From a checkpoint of a small self-supervised image encoder: batches of 256, 17.3 epochs.
Rows from block 5 of a small self-supervised image encoder, named by matrix and row number. Rows with one number belong to one neuron. Each number is 500 + 25 x the weight over its row's rms, rounded and kept within 0 to 999. All counts start at 0. Numbers have three digits each.
Before each neuron's rows are labels from the 100 images, of 14848, where the neuron reaches its highest value: "top examples" is what is common among them. Only what is clearly more common there than usual is listed. The data: seven-segment displays showing three digits. In brackets: how many of the 100, against the usual share in percent.
# fc1: MLP up (model.blocks.5.mlp.fc1.weight, 1024x256), inputs 128-255
# fc2: MLP down (model.blocks.5.mlp.fc2.weight, 256x1024, transposed), outputs 128-255

top examples: second digit: 4 (27 vs 10.6)
fc1.524:501508506493473496502515474526502503491549514487481494510508553493501510468560526491518547491483533512525514482511509484510493450501479516530514514505470493500502497480471487482481538530486518540484453473486502536523472473490482479518470488497473500493452506523470508522537524505506509505497490508528463476512502522473511467526539499486483493497517529496505515512511468489513517484494
fc2.524:489502513453466499465501522528457539523512487524502479496515507534515499541467468521467490497521514488526518540520467503473520475503445504505491478511441513479507502509505544488486491509526527510448441486525476469466468517511493513487534543503483485478537506512456529546448505517504515535529523506484540488494490512517498499495512498492546516525478527494538499497492507520518519527499

top examples: red glow (37 vs 17)
fc1.677:501490533518515477452566478491516493510481500514477431512511501464552491484476501506510478530493498507471501482468482513521481500502498536480475530532504554541515472525545493465480521533497500506474515473510523550483518480493557471526526502500514494491474479482499485502495469484501470481476480520490483485507509441485497510500486482523466446509510531460472526518520495526542501512474
fc2.677:509493526474497522502456539480522515542544471520516525501514476490495531469516525525491469486506491503507514501539498477486467476494475493519474449511479492443529528507472479537493523530467486497533496494467476463553493523508474518513507485502534512485509540491496496477522502513475528475496546473498498513511565509516486450532551467507517544470485477529501511491514526493511468480478

top examples: first digit: 2 (25 vs 9.6)
fc1.661:491533529507547483530523469555524482487497504499498495493455480487478513507515522524484532504503497529473440481495483470472519479538484461476508515492524472525448516503541529509495539523522513538484520520504523484476444524514495473522490485461495515524475458485499506491475443504486522510507531485465500513492500479526517526464480525477491493482509482484531514514468465477471503476487
fc2.661:472537507498490456482503494515496484498464506510529485535520516520512497484506445563516495521460492463509531477478514526508520560553548461462503490556499558490532443499490471505524450505481470497447568541519485491503512466467487549504512523513478506517492521497526518501516510545496444489507496485518512522503537486461522488522489511475538505521478519493515502504486535512472462489489

top examples: red glow (50 vs 17)
fc1.299:521517479521497470512474471524477525538514515506512529524502411491507519489517515537482501520500469570503479493540532500540521544514457523509495514505514514478487510506532502447533513512486494537521508522497470502447480492486455465486492487516499502509500466473488492510472519510500505506511474483531512493528489454507530529500543509471463501500483512515467494491488488493535471526518
fc2.299:497479505486443486468501470490522460497489471443524479505474551510539510517467516512531497482526470498563521476512486511480457503482503507461481477519468489505509485504500522497469488492502519468489483499523460506457503504493525537515558506500451490495515517549544509511455474506510510518506523522465553499524503513473552475481457498518520496517529497446515538512525492491523519461477

top examples: first digit: 2 (32 vs 9.6)
fc1.190:534496521501561472523488515524481482473503519503507487499476461574477492498515503487494528489495509517464508529503495498483496465496481562519492516518495549481500537466511533492483528505524429500495523522486502481495499482552496474468481513464487488488503447528498488465508498495511518475513471508475511459525542486508511522522476507504524500502491499497509506498497488524498470524512
fc2.190:490492481515520535493514500496431514518512532485530489573517527459454497476505522495509496517481451494464499537492505504540509489528540514504540486465505519514561500527519534532519498467490513482482510524504483458540470490526461504520531491512485491583462533485492530500509470549515485465510485463487483522488533491455493470515527478538537494505518505490499495490468506484534457540472

top examples: amber glow (61 vs 16.3); dark on pale (39 vs 16.1)
fc1.111:484505516514464487484535533473526503525494499516510506561512511486522488479506475489506455519509523496488519523480469504484547462454491485491504480496518537470483505523527482489485512496480478497499484475500462491468525457517503503466488511486479521509444452499474513441459509495479542496469484500521465466515506511527501502421523462503503552498523517502489539456509512521489533523522
fc2.111:533472469516503503533523441533447506460486530530472545461491554481491475508472521467470476506550522497504503473484519454490487486513451480530477505525475489519494480522506527503498511473508487519492500538496534489489472477505509503499444477492489477497462502496482514528479521473481484489480532488546519479479470513520497500518495511495510466555504463461489491506492524519509489509492

top examples: the digit 4 (57 vs 27.4); green glow (36 vs 16.7); second digit: 4 (32 vs 10.6); second digit: 1 (25 vs 10)
fc1.43:513504504465495494461495517513451527528500515416534446484478496496468516492507540457536527502484520479524487513506520519477469508486498508487513488530450500492499499508518501515501495529460449522488495487491528536495497429495537457491482491507480482535522470487487514495447464464491518473507504501463455495490503476543536513525487518513514502488481520528500508493479499492479508454492
fc2.43:504477517499511519524506549509493507528518463462491518514547478475494509475534515512503451476511462519481492495513496471524495566521493450503483514475529522509480518504528476505512451470499499493533514519530488498470519494494534491517542526475544549550508518490520487532496498515485529478445517507508475428486531526462518503466503497516477458487510496503508549512506502487516503534502

top examples: amber glow (50 vs 16.3); blue glow (47 vs 16.8)
fc1.605:487527522498470508496512533496495486535469514473456461477455497496504469489549513490523503457495522460475474517485504513526513504505488515535525478453513494481541473555576493544510504505504485501511508536495479534466512521491508516466505489518518494493514494468483501519452507485489505516494535462455486482500500553505474518488497497549509493537486485486522539500469486486477466552492
fc2.605:508463471507535486468508505429504513503524501498511494516518490532471495482458503501496460487538474563541510492478553509481489510503488515513488539530463563537492468522474488493475521479521492502538478532483503472536438444477524501523537514518527479485524494492483491532485498475499490504518486527522489490527503486520509513532493509537469499528475544494478496472505530506510486490502

top examples: second digit: 4 (28 vs 10.6)
fc1.300:528473465459514516508541503496485527535523529541482430494497494510459464515504490497508468520522537519505502507498466547494508492461503515521479494489522485478479577508521494469464507492504503515481517475492476516511468498475514485510518551523525481499551463493521501546494452532494457481536470517502518496480501503511488495488520478461499511500491456506508511479479512522501538503533
fc2.300:539520477534483515505487458510471462508530505453525499517512510470472530491516507549521531502504456537509470488464475488512486513490467536486526523510470484507501447474500520509526493493502514475521520474493495482482463521521485524495460535473515514548483521524497523490480494465534516485503465511502517498487502539517459514462505497467466530516494551499474494518545493464519503474504

top examples: amber glow (54 vs 16.3)
fc1.294:476512493481502481506518475479444553466454504479536494477467473492460514500501497494543529526464481511521511523548513510471512512530508491538488488468469518503460504495525530501545479559498501467516481507502493534460477517483442496540517526489525459517469531493482512543538461508511501532514506537502526470528443521528513489503521492534534484551489469493494491527528491503496479498518
fc2.294:516518513501523531477479532493516534499473459542461526521499494521477534500496492519514516508546481504515517519532508529482498513494491519506501482484524452526514490479520483542463496483488497519495524509538473460475476481520530483441481487511509480465551513513540526430485539484468496482479484489531525507477506482452485489499456502494526466452497461497496520497502506509496482521501

top examples: second digit: 1 (28 vs 10)
fc1.616:517507546519513521504469515496499501543487505536559476479477470523503499522501451486493508517492484488523492459497484469478504538472504543532517530494466545526528503460494475489526486480505492522540528467512504514521507485485469472470514499520475535539502548478534516517504505496507489514458529479476518482490535499516495474499481518487471481532524505562532489505457448526533530576472
fc2.616:477462471499489513519498512522501433520496486503478496475491530532555543515513519538495530505494504480452486473499519505514529460467587491504467498471475483500539500537511538486511443569494486516504534528490497513435518495490549522507485510470469486517539535470479485501532511475508476492507507525505499496497492481523528541496485457476545496499511472489484528531497501539536462450551

top examples: white glow (45 vs 17.1)
fc1.650:487526500470494485514481447469501551521480518511504500514501515515486521498522484529481518518482575486489490493489515517481505492510511502477532492495479498495483493527482509499546471535518488484513457559505491540534469466514476475482491510506471530509521455493503462497460461476523481489494507503450515496505495447530484510464514530465502506497521507536515430551508488516500491521544
fc2.650:476528510442503479528450517537559516491503539459528496499503436482521504460510514549527483482502484497487522494511518465511500495549463457505534467498499466484518513496499536494483487563493542467437525495491522499467556573505527484501464522506497486516505475504486510487474518443462538518512512517464537494470529476496480492450500453496470540493473487494492509498512524478470472477518

top examples: red glow (40 vs 17)
fc1.76:521475500522521526480482468516562515519546566508513473512496496498483458485516527478479493510521527476498494500531498472550463441522469495514476483472438511530472491474539522514516477501459470525495535500470510525464502511478507479507495514516490476520536451501479480479461477487501500500492477505508491484519575513487522486442487504490527467546506509452515524484462492503526506472474
fc2.76:509505477474487521520473506498452528515479461516558530516492482504514531521451514488519486539499467482513490478469511491522488522493511543509527510459549464514492513500535523500458496487541475498447528500451496490488570475443504473516491530497513494453525531504508518495486500510512510536470490525511492535495467486478518517512505522544531555432530531526450518510489473503484478525514

top examples: the digit 1 (59 vs 27.5); second digit: 1 (29 vs 10)
fc1.395:489493504543495536515511479518487496481517495532516473514485470494486442531486471468487506509525573475499485534497521498488499483503489503495480504526557506508496478429522530494471540496460504551479503459523505510540495453488493494487463511513488509508510502523520518554549492522463480500501495506474483502518491485514486473536483463459495531520516535537489518486467522541487477457467
fc2.395:484478525517520471437503517476520545527524472477465512525478533518510526478521536505487485512519472453479524474490512490547497493504488517462515487473508498479491519536486488538532485471496498542502510505508437492494529505462482545493526461451490541521484512465469485500502493516530502518491474472471498502516492471482531480460512560497535489454525487481534488483522452506526551533469

top examples: white glow (57 vs 17.1)
fc1.468:509531497491527509494494470535508520455481497507470478536534460454534477525516511481496530475473512468490545485523484496548474486487512527516521506498495514488506533502510487498509495485492466476488494470488523519477510528470473527509453492517502532476504496486484495502508489496445492517501484472450505490516526506529499546473498550542552477535491499527504481531511554527490499501476
fc2.468:479460506483510504507519491523502491543503495497488537504488510501502514465504520514481479532526494493459497501494508524498511525496461494478538518479511518488504525474547546492512526509462509504501461459466478509520501466522518501508532501505465474538538532524498519481447506479501489438482526470521491493500486485476484497515480523496474516505486507466579543490455463521488489520536

top examples: green glow (38 vs 16.7)
fc1.615:485446504445523510502527494527471511510526508462494518559507519482515481514512493490522488517532478488487506454475507527471489520493473491492477492528494518472473548484465480530513490496503512512482579504467512534510511484454466471471527518521468501495483463485548552539491548483494578533481515522497566459504507512507514516470510479481500522463498502501502511512502514517518517493508
fc2.615:489504541521520515515477488476500574502501471543488489521500509516478493467461492498485524491524533506502534497544502491541486500520519505476482530491516523514529518478538476483493538519474472506522468527487505527525473559479538481504460487458479497462513503523512563445488528487496520456524467473522513479488508503538502520484530526531564511524483494511465551491461497481492516519461

top examples: amber glow (84 vs 16.3)
fc1.734:531554488466475467502539562517505498510502486526446518517472488509553474518512507482515474521473517478516480496523479493541481454447507498481527483526426530503513538472526431476508491536458494492490482513527505472505478466494491497501515493463470493475516452514491469482513532510513485488471480518486523500534465531502514533501539541522483479523532505504517503513475529515467543502454
fc2.734:449497466466478514513512460508532515473506519505525524505534522524473482474530532477509494502478508503446530484483505520478525537495454480515492479506500509505507501552488494549494503486490532520500485494477529524519495515524527485489475541578491503523510514522459558518502478502525515502545540501544471457527482454504503478490507509491458516539486485456471474452545483453550472497517

top examples: second digit: 4 (34 vs 10.6)
fc1.561:494536506479506501499547530546479485513472456479469497515469561502531519469489524495502509503543484526451537520469513500465532481531503490487459542479497503495463486519528505539525522494488497499465495543500441535484463552498492480504509491472499505466485471537515531496507508482510524490497483481492502488470528474455462492534462471536489504525504523510533504521486489470523508485476
fc2.561:487509486530534528501485527487505477509470522451532506513485496461501529464538535473482503518463481508498482521509517487502479499492518482530490457513520487542496483477526475473502476520508464519520472477521522495465514493504508482489546514485484469500543486473475529520552482525456473497493512477470526503494527484487488471480542541495485471474474500527499524487515544490490486488505

top examples: red glow (100 vs 17)
fc1.141:520482503490472524515500521501476512492482505483487499471437495514498502493546476522517521484563533510482507496433496530499498496483496502467495489468532507526488456459506541512471478426480515544495503536495467525524499502498470484540472478518487483510506487506472465519518521513530514521500436505529484525516505523506457516511459493476525494507460520494470483505508492540494464530559
fc2.141:510451559488457502471520423516513487470488489476539490507497548517448472487496517473504513515470471508505493526489472471474544481526449499523498513501478482520471491516532460489574536491536480525533496491500504520451497468513500464478512503504490517503516514514543536537478491507464536431464534522535500474520528514529527535489507499504487526513496510493510468478504485492539498462505

top examples: first digit: 4 (26 vs 9.9)
fc1.466:482499502497509472495496490479502541496513525515522504496540539479511493460453541538495498485541492473499523505497496499543527501478506463514450487533491528465465515484504462493492525519457466540495507481490506468457501460465504467503495480475508531520507454492473485518536530503520541488417486541500497471538450475516520491527541515516534501488485473512491547489476535525476522494466
fc2.466:534513493497529505507463508504473511495488477492502505523518489524496465549502521477445488483446525500490490496480546514494514544509456507511507502484510498549486495529508500506551476485502525490495491522488533484512469527474487492533487499534481490518477463548507534486469459480452465492519537486467494551502520521488475484473509486432531493488539542471483506526461510459455492493513

top examples: second digit: 7 (31 vs 9.7)
fc1.557:483521422502502523511507461477504482472519493509483526515529503502471540460509537502534490496459497457516490522495460472519501511493502519471503456436425539482483513505497517499516517514499478543510493490497486509504496497478484489493527504515464497498480486492515486517524519480521476472509483492513521514539491496550536493510473515544490502503490492490518541509520535501502496476542
fc2.557:523497486475506453463496483488513513523485497489502470495499502523483475506499438572508506465523454498493489475541500526504506501546517509480524549527535506508526466486487488488504473501555477510450533477483527515494455509500489520533471478514532483481554497483499481472544451550505496518523498518473523457516539484497506517520539463522489553497492474477505497475511502504472526485491

top examples: blue glow (100 vs 16.8)
fc1.12:500468511503538501514497493514486531502491517524513469478510484510488506507474493523478483528533496488497512484532475475533472457496483501503481487492514472481495496495557478505495489533515478495530457486489522529486496487460481507453522503540495461499507453515440523473481507527506511554520487471459522500522509540437538494442521522493537536538561532480464480515505494530518498515467
fc2.12:511500470474491493509504489481484510517467542499492512516499546507502500474487480501533453530502482527475486490510495496483528521482449504515513460439507550514555473478535463518482488582516509536498466465476499543494466492487485490512507518507542514512499493462503485485454533455466527529502519526537460505459485509530499480554491531492480513523494529489512499471504452510472471494519

top examples: amber glow (70 vs 16.3)
fc1.88:538465491516481463481512457505484492518484477532501462530507505473505471495502520509493487478468527466493519499497534498460506487504511532542505518477515496498459496533569531467489550518518481508472484493474508536511540519519520494536529471517482519500495508456496509501495501494533498522503502497512525479479478470480500487503496448491518496492507483534436514488482521510496510499534
fc2.88:490563510520498503530522527456506528467562515489498466504496511537482481529512519504498468487541464453483528500519537492498512525473480517524517508471495529518529482502484493530483534530490524506510487522490522492486511485458510487518505493480508490491513462505485524460493482507522528485496484511508490531493492504548507507457511570515519494446506473530498514498475548513508530497510

top examples: the digit 1 (60 vs 27.5); the digit 7 (56 vs 26.9); white glow (46 vs 17.1); second digit: 1 (35 vs 10)
fc1.98:515477500486524540493502509511500526510546475520501496503503501512513485505531520485532498502514549504523502509476486493510480490509496538507536501465483518473483461508510494511500497566486528490517453522474499481473505459483526493466480463444487472507506489484503493562451498490467535487474465539498505497505485517509494478513524511500524478505453458530502497488446541492460526493478
fc2.98:500502429550455497530482489482480491501512476476485474503533506502495530546492501523455503497475488494497514467486470501459517499494499492514468544544510474568498522530462510517463494479494508521491509471496494519523535538528478521535478520515488557472489533534499502520513483497529502495505510464528523507518521507450519495486495500517501499548530538503498493538484501480563513508514

top examples: second digit: 1 (28 vs 10)
fc1.638:463479497513482455507501480467503558498468509486471519523493530505499462493500491467585502496460483480494533503468516497489519569518525514486551466462505499519483541476521499540497497512497514499501468480503470487455542507492495498459563508521466502479503494487547514473455509518476560466475484496470506491518497515540486466513517493518526504488437508498470518527478523515463517489502
fc2.638:492499503474494464514500481525463509477503509494511503517493493543462528515488512522493493531529529481486447458573520505453480512502433481499510532498527525496485457513503510469558503496519522514472516514470475485550485472523543517516502492479485474500534564506494505546463487479507493548541480483500485453512493508484480496558492517489486480514512509511488503481514488514497504538461

top examples: the digit 7 (56 vs 26.9); second digit: 7 (33 vs 9.7)
fc1.607:524516531467535509502482511507483509474455519502480524519489509462503524511497522496530467473511509465536452514502563502493485489517460533469515497434478520494480505517521490493466523535517530519522477477473515496539512491476519475476475488497481508520497479521498474472467539534470511530482527502559510542529508507533553512505512451480478470494499527485505514487483478460483538455478
fc2.607:487470503509486485488551491485521534458504518530504500468558543505496494514532503536488521504525501524525515505503477559517503522510484481491509489465516515479477456495495461447481497475506460487478579493506506546492486548519485477520515471448512476509516496519495485484509482463546501477512572503489443459477486478463504547528498534516473507489460512464490507486512494489494482512513

top examples: second digit: 4 (31 vs 10.6); second digit: 7 (28 vs 9.7)
fc1.28:535518491496478511487504514528463503500466518496502490501462509491477478516463526478539491508505456507487531516477494549485475480481480509536525486478540486457521495493478522505536494474546489511481535499501496495456525497464484479473449515506492509479532470479522489494457460521509526475506489437494522548505541529531510489532477492490498490491431529481494488521472533450544526528548
fc2.28:518494502484532507503483483507496455515561502487519502449510510474484500440542505523467491528528502500473530486525515510494504508512533491522524495556502486528497529521491463512497522483510492527489504519514460511497489494489503489545474501503496450497442536531502535545464525500454512461447473545539506496496494498524480500458525534539513480518504504522467524526524513473493481520478

top examples: amber glow (81 vs 16.3)
fc1.113:540534496503491492488518522481496494532485484496535460508472516531516479522489507489503535484495525471501512512518475486463515533506467499481488466490491493493546498564487475543528516489484492479452519469526505495535458472475474460449486513525483521472509494509508488573491466508475442490502506495505454486478456475506495514517516521532506560484475483526507505461505485507499502546548
fc2.113:484531522476523513500497516498562487511482471520499478477475506475509475478529496443488487473492486544546484500469508529483495517512488540495507494497464498526534514474494482512483471539496495486426524520464466493527516565517512519517497475522505502491504503488511542494461484472528503531496522500528521523470526480484428495523477457463509486489468562452522508526533508493456472475483

top examples: dark on pale (36 vs 16.1)
fc1.434:457498529522497451505585461503536516490478520508510458534516529451517491457508521509535527581508495455528461501493501495495535476508502491488525524465484516480481514488521560462494553495489484504473483496474508512502509485477471500475495477473472516479514504528474501501467495513463515529483539512504527483483515485497547479505509512500477500503513462501476544478450530462487559519520
fc2.434:531570522482510546472481517521489475505499510486514491468499483503468483531442467515488468455516456528494511514475505477517503495496523489452523494501521532528476458515502505484491463496540487433560473506456487501508498488496512502526511484504486471485479464480491483469508490504486466458531454582490510519500501471504500542451501496479570524486477503476507522495478511512466491484526

top examples: amber glow (46 vs 16.3); green glow (36 vs 16.7)
fc1.27:512536497507490454482519500430528498551489473542485519512474503507485515479531524501503475488518552509502513515462475474487486521521491524500487462543550515465489480508508492484532513552507557479477521509500494485525467489498527517505526491472442497526511493528474522495523529502504508492488519447500476488438524513495499521510494488497499470442457539500513533467537468520478563496487
fc2.27:522470504486517513472515512502530542478485480523505501549475526496512477481551497508512471538479485498536493512503517500482445481501472466509503499502497505489551532481445508521507526541526487483496515488487462531509530491559512470528515514489522519467510457462490501452503441471510489520494517543511464483529525511514519482502480465486510515547503508532507464485492511524495481491468

top examples: red glow (67 vs 17)
fc1.307:536565502483461514510507515485492502525520515486487482515481515531522517463535441529468480524515476512531509512473486496508471503502494498516465504509495528516447474504484523540494499509444484509512501541480510546449446514534495473525484469502506505530566501507509497460507512503493481487490505468442462480493483463504502511547513496473492481544479486486446530470489450480492498510530
fc2.307:490479497536517520506478507507499504500490463528533510509490530511525510503520535501499465474500505498488482512535514480465513496532486527510516460538455478518504478506498477461539471476551479483493520446490525493539490529504507486517516518544478513479438478483479472567455489495509510509469550521516541509492524481459503479506496489484510494474538514487520496530510551507514507447530

top examples: first digit: 2 (25 vs 9.6)
fc1.102:482554481476491514488491484518489501516494477486506516488488476518518457542517464470498502542476463511471492509490492513488530512463495472539555513481494476476507445529522516506470511542481480473485465486484460520511485519515437530499429487518512495476518529466491490477504523543512532479552495534522497501538510511510475503548508506499497498511468517503494534489463529508462484471521
fc2.102:503468507485541501466518463463472455502498510478518512486536531473485513487510494534472525490494486488492472523489484521485474498506518520499480493521464476529511519496461489489527491457536544472501491488525488504468484455504546466522547493505495490526509449521512510549537496484464493520475508452452499474465516522497504491533526513499479490488546502473554473517559522482528481534527

top examples: dark on pale (40 vs 16.1)
fc1.665:500487526464498498495551529518502498475500484487488529497518508510463510477506533495513514513407497481492467547534413486479501502461502494437483484479506521477542520512512490482509491487496459501514454495493471473473473551527531511467542460543534480471522522531487522483526517505505500501524511473501499510502492505535513493507495484520545498500542465521504540477512505488511516490541
fc2.665:547466468532492487492507547507458479480469497481519516467483533501525516531497486499496505503478516471516525487500520471507469496523489500495478504471505517490483499535519506490497537480473523486454509553505566468477499540501549461555467497475491552510494493447520471493478505493525527508475514486469448445532525534485477503506527502508531478521514498496496474478565514520554503531514

top examples: first digit: 1 (28 vs 10.4)
fc1.703:541437533500495488485484519540464513520455464479493492520518532470480460475468530485529466500477499489483524517457525550484508506512479512527499479471472515519456517492524510523491535525481538498493489494536493500509466490524502495496478480475486489487520499479518539519496499527541565494475446507518527491500511491524534503509554509492527451455506488519501524530505534516516524473491
fc2.703:448533508476515509520515475500468539527517510525501470516488464517502526523459483515498511489547479508538527472523535488491483509505478526491500514502515459524519464465467502491467536485518503535508480505458463475470492527487467483503555504451471491502521518498494511503464497500547506482535509491476511522507522512516495503484468537491560493520466527502490502454473500558493505506526

top examples: the digit 1 (67 vs 27.5); white glow (59 vs 17.1); the digit 7 (54 vs 26.9); second digit: 1 (37 vs 10)
fc1.45:553497505505450516502488472487471540507479468474510509501457497507502510434483549503506463490442521458474483470488514505487505525495512489545531511469461500501492498493513490521474541542510523471501504543495513541522499494508523464497494508514516515524517473484550545509522496515458549483493521539476498489514485449550509503497468524517516466497496493529472496539473516533514533515488
fc2.45:510498514488475504518517527486504499469496544552507445511523501497503496533470464548509503506540506511526491508511492482485549500465506505474489478526534484507482488477494481503490495520493499518473488491505480481453522469463511523468515478448514471449483510540499501482472518516539453530465484505533541509487525516486506523534547538467478509516490502517513531452512511487534521473503

top examples: the digit 0 (56 vs 27.1); second digit: 0 (34 vs 10.6)
fc1.621:517515526514537478525485519471494510490464481529531509461466494521528494492513508510522469498484514487475504533460528477492504470535478522542490468490496483495528489520515509498510473502538487509494466461536522478487499515525517519502461520537467511517483546485507458491536473523464481541496498538505461545457443487505484507466517548486505480516501526507515495512479488522480515488497
fc2.621:533479517485483508518530492471492537524504509565434486535492487483517493517487466511478478506523521490518498507516525487479507490511504509480508476444489529492518491566455488468482473495482508486588515539487479499497467502475436496498510478498487471490512482504474537502466513447530540478494497491530513494553542543463503508528517541488487482496500501518469520504521513471463514476504

top examples: first digit: 2 (25 vs 9.6)
fc1.50:489533512516513490476481509475497509510507514494505481456503507527495556490529481457461467474511540518521476529505519502493475531506536518517508517499477479462518546546504459516526524467460491546506538516476507509492525530524552505499527467497520495516504475489476508518529499487453490501522507514498497499518503489493445491491470462520431524507500511507492494520535448475468490493520
fc2.50:486490499514532505503520509496446482525472492533521497524470495515489472503563500513511539492508480491506526481502492481518527467484477514504505518517525536533461465476501538542540505482480486506511518429499508495523480532468471483499441485471486524475505532519421522474504516546519510523452471494504505481469503467490482487523512497473498467562499468513492481464525524539496523475510

top examples: second digit: 4 (32 vs 10.6)
fc1.539:460490489513513471538472472425495495515510507483522477556514492516524459500490458465511522494480521556472529511501511513494493572455539457551491491521513520518423518501558549499470540507484491518531483479485486519549509508500476522493496494527515502518490503495495507482474534506444487480509486461491467521483461478502535495486502505486529485499485466522511517497450525535476514478487
fc2.539:538492507505473530452484488528489515528437481521487483437504485497487511533539524487466483512512485457491478501509492541497495474536477484477521479503549493505569509413492474503483526511532477426480532499483529481495506450526546492513513565477526515493506523543522501465487492520528479502520473492544489487504537530521517476511511486512500495537479488478471525476515522469532501563510

top examples: red glow (75 vs 17)
fc1.284:465485486511476488511468484499543470476495518527520514501499478538502459488532493503476461470523465477465513510485495480485514448529501482518488494498473514572472492518474511520469491483474489536473508515515466533477501541481478508492456512520528491482493476516529491451539458497553506540452503495483490498532506553478450501501514489472519460504499530501525527507493486497515560502508
fc2.284:497488476517508497500465473489502525500483507526475478494499525503480538482466549505486518527510507551502542480506523468521488507459470484467493514492503502492453441497535475454536510490519463466470492491495495531527457479510491511538515444526509518514502510479482522585471545496511511517482528509531490533491480483522534535520543484459522504498523500482502470499511488498520512449496

top examples: second digit: 4 (29 vs 10.6)
fc1.340:498485517468475468551496490492502500510518500523486489516479509487485458512506567526504495485499515558501512481503512507502487480529504547573531469551482475505527534526456511499485522518505479500492497495517451493472523485446511533506508505491512538508491525463514518519476466489514508510470520488487508487480471470487486500541530482533493533486510489490490514479552463470518540472509
fc2.340:496536492506482525499492486534468490550513498442498502557533537455499508476482484463526482492521471491497536525476485486553513522475448483446491494456480506460468471518496486504522517469502511523513494522498505515478487514516507490505498525535482524494516441463514513511502479480516468509504538519531490501507522551528513502472514509467498542534502490528522488467481552513469492500493

top examples: the digit 1 (75 vs 27.5); second digit: 1 (40 vs 10); first digit: 1 (34 vs 10.4); third digit: 1 (30 vs 10.3)
fc1.761:534475534491511518491500528454531500498479479476533458514499532494469517500492474478515484498488500515535506510469485473464489495469492501528482450484496492497480557499494487526505492482530512479495486491524496540476537488518473527502478477466462537535515472517526552518499481490489519509493487502490556480457524534487500510494518574507530510521489507478541503476496521519510511531487
fc2.761:488521517484501512508530523543487498460515473494476524518487470503495460500513497559474526496501493514458526506530495515498523489540487474491467535540488476489534482533506512496492507512504476553497489553487500480486515497449532499450497500485470475522508520514458499497483517462474535512531516513542506497564468499517503481503453499495504488489467478512492498536487505504509501477475

top examples: the digit 1 (56 vs 27.5); amber glow (46 vs 16.3); white glow (39 vs 17.1); third digit: 1 (27 vs 10.3)
fc1.465:503517525521497466494471501514501529530512472503461490499463450528513513504483531527498525462489557520520502499464480489501506511468470494484495473507519479508488494504466527490464501515483466519513531504516480534511492508476480503453529529548491518514513497498431539528497514458494533524440497474467515530507478490472515550526503492498536506461514521458439527489518499491473478493523
fc2.465:516497467500507555475532520487493481481493506522521525531536487531467538482548517494503468512487453453490475528528544478503519518508518474529504480466473516522490447493508470556521494490537542518485496462473494520507498479523516501503452474502505496458444503525509513469533442512511473473515501530493518467516506478506509504471493521529455479524502472511520462492481525499468527473510

top examples: blue glow (100 vs 16.8)
fc1.214:491494467475490500485484487500505514489483534522497462538514469509500494525481488481506483534520499493493469463538473473485476500473481532541489468450518493490472511504535475513485475512507491514515477454498532553502537461456491471454494530550521466538502458510434515499496499512496514518508515453441546522524479471475535505479488526505522490524526521514488516509502494535512489530471
fc2.214:519478476522517481529513468471504529456484524510484497537546535516469454457488473491536490525482440504490506522493520506493523559512453466460491503455485522529588491503514490517512520534513506518508472473467493532493501515486497547551517528487473518486486477494496490503504518458474507503488550527508478456468508551543504498493513534497503524506516486488513464479476460533473489460535

top examples: red glow (43 vs 17)
fc1.212:497501490470500519464494506485443461502543432522517536511494514492534507477509500532501501475472500504532492502514517508524500488467488491443506486512483513491506502514499512488517486511506484512479471464520493538490448493557470473448507501520464509528544463476495510535491496503464526482469493501501479473517537482546525546506470503480501522471529471497505506569470548493525488472495
fc2.212:463492496498506464533512484475540515490523490532485522473520482520490469471563494507503496552531533514475519509475484509499509513446498537484486529455530480540505510491513480474509542488500487474537500503540508505520481541503496453530501493543518493543502504512500485487500518526453458512509508552566532533471523521480507498531556464502510481530502490470509468504497454519473485495436

top examples: green glow (100 vs 16.7); first digit: 1 (32 vs 10.4)
fc1.541:520535495541550476435474522516519495508480502474508458476489496523528493494510492522468476518486492535508521535491474456519504436505472546509500454525490516467502510488428502516526466523467502500489470532496497515498530492489498476465502485512464506513538488508518510518491478484482515528498498502514476509462527472498507536528482502499500487466496503473493482511460505523516511447517
fc2.541:520482510464484545515505502486474511481484531537508499486511520494473550446473502495543492512507467532500491493484538497494494501516477475522525495499506533507486448454453490492478493507487502510487510497497488498490496461489483484520499515534455491518526493510538516528520506476465511501497529516523496472486500482500512470527521512495543489470520506511520514487516558471520517495522

top examples: green glow (38 vs 16.7)
fc1.408:514482508517491510518445478482533503480499517502521463478538534493536537534520538476534507489505503513471466513510483523459471482475539496509478518463492514504514488471495508504511450486496511487492466496466553492499522480526487527472507481516477510500554524499494512455485468546502539476497496455487548507501479515495525493490521517485468491494508493469491523498499508504498520511518
fc2.408:541503499453477502502490502487468450496483489484518542494474452519518452463487466518472517541511517501514506526502433524531509507507516504453493514540516522527484518472527522504476492525511523531470524467474442467493531514470526468524557515507521505511475553520519471506489521486554452525529509516493468526472508469517457479484457456531517521483505477529520471491486505508495483485496